Weights of a small contrastive audio-text model: encoder activation relu, text encoder norm layernorm.
Rows from block 9 of the audio encoder of a small contrastive audio-text model, named by matrix and row number. Each number is 128 + 32 x the weight over its row's rms, rounded and kept within 0 to 255. All counts start at 0. Numbers have three digits each. After the name is the row's rms in percent of the matrix's.
Before each channel's rows are labels from the 100 clips, of 14848, where the channel reaches its highest value: "lies over" is the class under the peak; "top examples" is what is common among them. Only what is clearly more common there than usual is listed. The data: telephone keypad tones over noise or synthetic speech. In brackets: how many of the 100.
# c30: last pointwise conv (encoder.blocks.9.c3.0.weight, 128x128x1), inputs 0-127

lies over: key "8" (27)
top examples: key "8" (100); last key: 8 (48); first key: 8 (40)
c30.126 096:108138192145096127159099122084136207192141134161151156055147132150119123117149158088073052118093086144191144111117035113130101115129100129125071113075087145164103145170079120115163148132149113127144166151172127127143130152123119144139152094112102107089168156108111127082141136132215116110089122142121107072112070124157103073185120141093136144046172139150153123110155136111125142100127

lies over: key "#" (100)
top examples: key "#" (100); first key: # (61); last key: # (55); number of keys: 1 (36)
c30.111 110:093118108093125216121101077080112139204087097098087122185138132135199125106152134119126075099143136133104084119090159100146105076153140109092147127144102181107138140163131113185114106171141111122097062114138086118140070125149098141134118085074126155085115063167106093169140174072149103133099116138220107160111097125108086128087104182093108137124098129073119133136098106169141105119110

lies over: key "3" (100)
top examples: key "3" (100); last key: 3 (78); first key: 3 (74); number of keys: 1 (58)
c30.22 104:076086123140143108133108114117129201120101129142110115146111113195172134153117210130124104188097129129148179081087111131114120149076109065135122135094103080171088139114135068135142127137107115130090152120160109202131118153136110107106114145099140142056125141117165143115091138161110112075139092119148091134153154149183188099141100130204114148069112129192159116066134115132140035103182

lies over: key "A" (91)
top examples: key "A" (100); last key: A (70); first key: A (65); number of keys: 1 (40)
c30.6 102:121097158132067159076127142134116122120100095180185160096114120101121136113138120100124138096051110156131118132138138140161141072153166086105201135164147168142120106111076136129146132112109137092131121202116163078117108105113142129092163118139080159133156095135145132106130130156110130104121139086146125111111145102149216130255145129103122123114198143155124154098126149096228108139096

lies over: key "2" (86)
top examples: key "2" (86); first key: 2 (62); last key: 2 (55); number of keys: 1 (41)
c30.75 106:076157152151127159157117138156166113073104202144145099113118169142115110148121191117069114115134158111088162154136098090123050139110081169078134099103122153088144142058118102123120122217224109096121073132131117108100138097146127183151102133107143118100141121110150100116122124162112093076105109095174127094176131106190101064112160112089164175119124107149136121115127113134068111072159

lies over: key "8" (35)
top examples: key "8" (100); last key: 8 (51); first key: 8 (46)
c30.105 098:081123117068105149132094073117119136094091145134101074133050118173174168127107096126109078143093092120148174113113203099164126156106103135175137126124118182115092179064075143163171198108207170094146146112158147098104110106196104146098132120110090138183131101112174196115113116109173109099132201133113113129136121145142131125090137148113155113091116113125100120080180099101106135138152

lies over: key "B" (38)
top examples: key "B" (100); last key: B (45); first key: B (39)
c30.114 092:118119081102177118149157085119165113181105139110145126154080161120138165110079108105119143173190141178150116104127098086173187096147132153150121088129108114099083080101068092174201091153129112112091163139116116078073121161134158164117080118131110125114200117144129107090081116128144113168102094108101177148047159097127148147133100141119107135127107080085148118124125079091047078090146

lies over: key "#" (100)
top examples: key "#" (100); first key: # (65); last key: # (59); number of keys: 1 (40)
c30.41 088:099129099175091174096102110113142109145095127134134143132105116188154152157149115083171096079148153170116083090124083104143135142115119181158209100114140154108123128165151135175098106216116109150161075100139124151127106159156137114102143163093093117096105156168103141188130238115101126160124052145196071099100112099122095121088127084110104124096139108123189123110130165123072120101140

lies over: key "3" (96)
top examples: key "3" (100); last key: 3 (80); first key: 3 (75); number of keys: 1 (57)
c30.14 100:097128146124100111146118147109116094086157101209096156151116101115103087120130120151160085124133141134067122136132137122112099153146111105126119134084131115117092147117129121108141141092106151102146159130109115135115077227117123154087109164137111173073116185136139127115082126130107100092110129187114119138127188103216080214086107101158107206078083065171118157113146108155106220091107

lies over: key "2" (45)
top examples: key "2" (100); first key: 2 (59); last key: 2 (41)
c30.13 109:112095137150169084184133081098125126151120145112122135157051116105118146135143097105144101132125108110140159137115128136133108114112118089108120176124123098097226205088126139143125221100154103142121099123084126172108120156097098133108144120169132107125164089158101108150150157082101143201122156107136094108105086195161119127086124102133114180190180184116211060151109192102106121123117

lies over: key "8" (81)
top examples: key "8" (100); last key: 8 (75); first key: 8 (70); number of keys: 1 (51)
c30.104 104:078119122110141122147113053106107143069152113110162114099150171158095144126140128115086157122129145154165155162149130088161101116054065111148102058114096112097130104120122118101178127072129194140140181085111104076143099124108130097098136040139118169106107177130167145172138108072189108054166126169148091113118116138169058054150104093139101114129119093103126141109125118111158134127173

lies over: key "3" (35)
top examples: key "8" (68); number of keys: 1 (44); last key: 3 (38); first key: 8 (37)
c30.121 104:106137157121123132161124139117096101089107105077156175116110100132085169127140121134160136111156165120111162096143109212171087143132144096135111115122122137101138116097091122099139121137173133114217122149206126071163151168082099106100069173139126140136180158146121092096156132141172158119173116154125139132200182115198147140113126146087099142087104098177091200070203091157130118169105

lies over: key "A" (100)
top examples: key "A" (100); last key: A (68); first key: A (62); number of keys: 1 (38)
c30.37 102:117141132134116166128110096080107134107103087203182172087113099157132119116102079132134086100104170154085106128127109140144144104175091127187126074150132134073112114119122139104087115149161121112157095136141172115146153095127097167129123154131116184124207119123106101151115125093107110097084121086073103099085070154135192139207161131101125094113255118112155161126134099096172124114099

lies over: key "B" (26)
top examples: key "B" (100); last key: B (48); first key: B (41)
c30.67 090:115069167114150135108120131098122159188107159068103119147162171065108117124119087122124166103151136223141123103113116127137160087165099143132106116095142095127133142094139160148121124094089134124164126139162113123059154106087105183105124077180129179135235142138215126123089123147115099095065151130177123110139078111098128171073106082156126116127139121147161091070075134115160101101124

lies over: key "A" (97)
top examples: key "A" (100); last key: A (62); first key: A (58); number of keys: 2 (36)
c30.90 103:114139126104119130107147156086140144117100065153119110134105134149127128109109129120153115085104140198105129146100143119193108072158138115118158128174146115107171114111119127086127114106123152126134137142145180064083110092120150197106124127118121175127224147115181090118131132113142089170085119138118125111178124116109176094189139097104110105083250099131165128100084123118250117145107

lies over: key "2" (100)
top examples: key "2" (100); first key: 2 (74); last key: 2 (67); number of keys: 1 (52)
c30.81 096:086147106115133103154136091183089140136103113050166161156116118089136089151085190162188088134159115166215109117166099079172118148124143095127066108127088155167118113182138140124105147088149160060111119104072094137099102216113105090059097160141121110119067107148118093098130141125148125128157139054133147160115146123145083111140128156114108114154150114087113124168156138144148125073088

lies over: key "9" (100)
top examples: key "9" (100); last key: 9 (61); first key: 9 (52); number of keys: 1 (28)
c30.16 094:120091181113118179149152095099127118141090135211156137186127114107116130075147093113166126121086168185117189147181117159154084090151152085081149157148083075122118142130109121102108130123158136191098088135139084115105219128145167103119162088137164168113155133096121080208112175106077134113129090124070122167091095091132140172108120110096112093138202122134116150115151115165144156150129

lies over: key "B" (30)
top examples: key "B" (100); last key: B (47); first key: B (40)
c30.49 091:144120163088099153076111119141113165182170100140145095094146201168152130123097131119112141155192192210151113136127110088199141109200120124093118146119126088173101102099081105112175107140101141090126092149142198057102128126147130165158145137128174101128172112139222113091095080126143102158104133088096118120087107097133134137060153122089111139115158136096087143077119127132106106105104

lies over: key "3" (98)
top examples: key "3" (100); last key: 3 (78); first key: 3 (73); number of keys: 1 (54)
c30.35 100:105141190131087056159093121106121096124159081141164149075146114127126100112107135157117105126117226111111121117141172148140094171116152140133134097103119061139139116115125144124080133082176121115143123145104141144161157131186129142055158173112153145129153167133146151128057082107090164137141080188155121145130187167160112221103104136085181147097166123211126095153125082106112150105133

lies over: key "0" (98)
top examples: key "0" (100); last key: 0 (84); first key: 0 (77); number of keys: 1 (63)
c30.97 089:058089194170186106087178154131137157123078147102131123121103114135107174112106107236151177112142091126126111113131131136128132114115121137114068138159145102126117164210132149208144136150151130129120192128145132099141100152101094150197107118100115096170084103106129147137136091115129238109067113138100134121136113143116133122141146090112077111141122111180135157160055116163139147127083

lies over: key "9" (99)
top examples: key "9" (100); last key: 9 (52); first key: 9 (44); number of keys: 2 (27)
c30.64 101:109163128103137176126120127086126112084102074149097125145116123137166071112111129107079088126108079122159128150152162154165180152086229189131159121154141081101101181101163231115136112126118115135145169136125127096184070123127068122103129082103146215090121111027150086081124111129117108147127167125118065132156118147107138134089110125127118113116087147134114163130103149110141102145152

lies over: key "3" (98)
top examples: key "3" (100); last key: 3 (78); first key: 3 (74); number of keys: 1 (57)
c30.101 116:143193164113156104143108111151132109123145107180079065165096132079147091094118121102097093125095131106125118174105195140129102114145139174137138077077126057103079116086106169144139201152109098144140141166130128124084079144189122125094130114135110152126045093104180099093094148106163054116091125165137085128122149089182105185105111148124092191120093127164137160151151081111104103142110

lies over: key "9" (59)
top examples: key "9" (100); last key: 9 (64); first key: 9 (54); number of keys: 2 (32)
c30.39 109:109093213088129135121092114137155082132098107188062211124144098113095147122144122071144132124151119134129089131118117118135086155142136073158000117105094139118159189164100194153114203088127112125117130120129097091190191104165159126186151089111140193124132132157111116159145136084115123124097086112127109174130107118144126099120136170115113120092111160146142101120143162143111130129113

lies over: key "B" (31)
top examples: key "B" (100); last key: B (49); first key: B (42)
c30.4 096:152098103118121099152133115089187132174082125061174117135110107104077157139122119127103157171128085230111149083132124131205182129170080159119129093140106116092105082111128125115150099119133111206119151154132135064082145047141181163142107182149192131129140130162189103088068111116141125185098117100084146117142092139133072131082132146159092126134078122136116126104114142131124146129147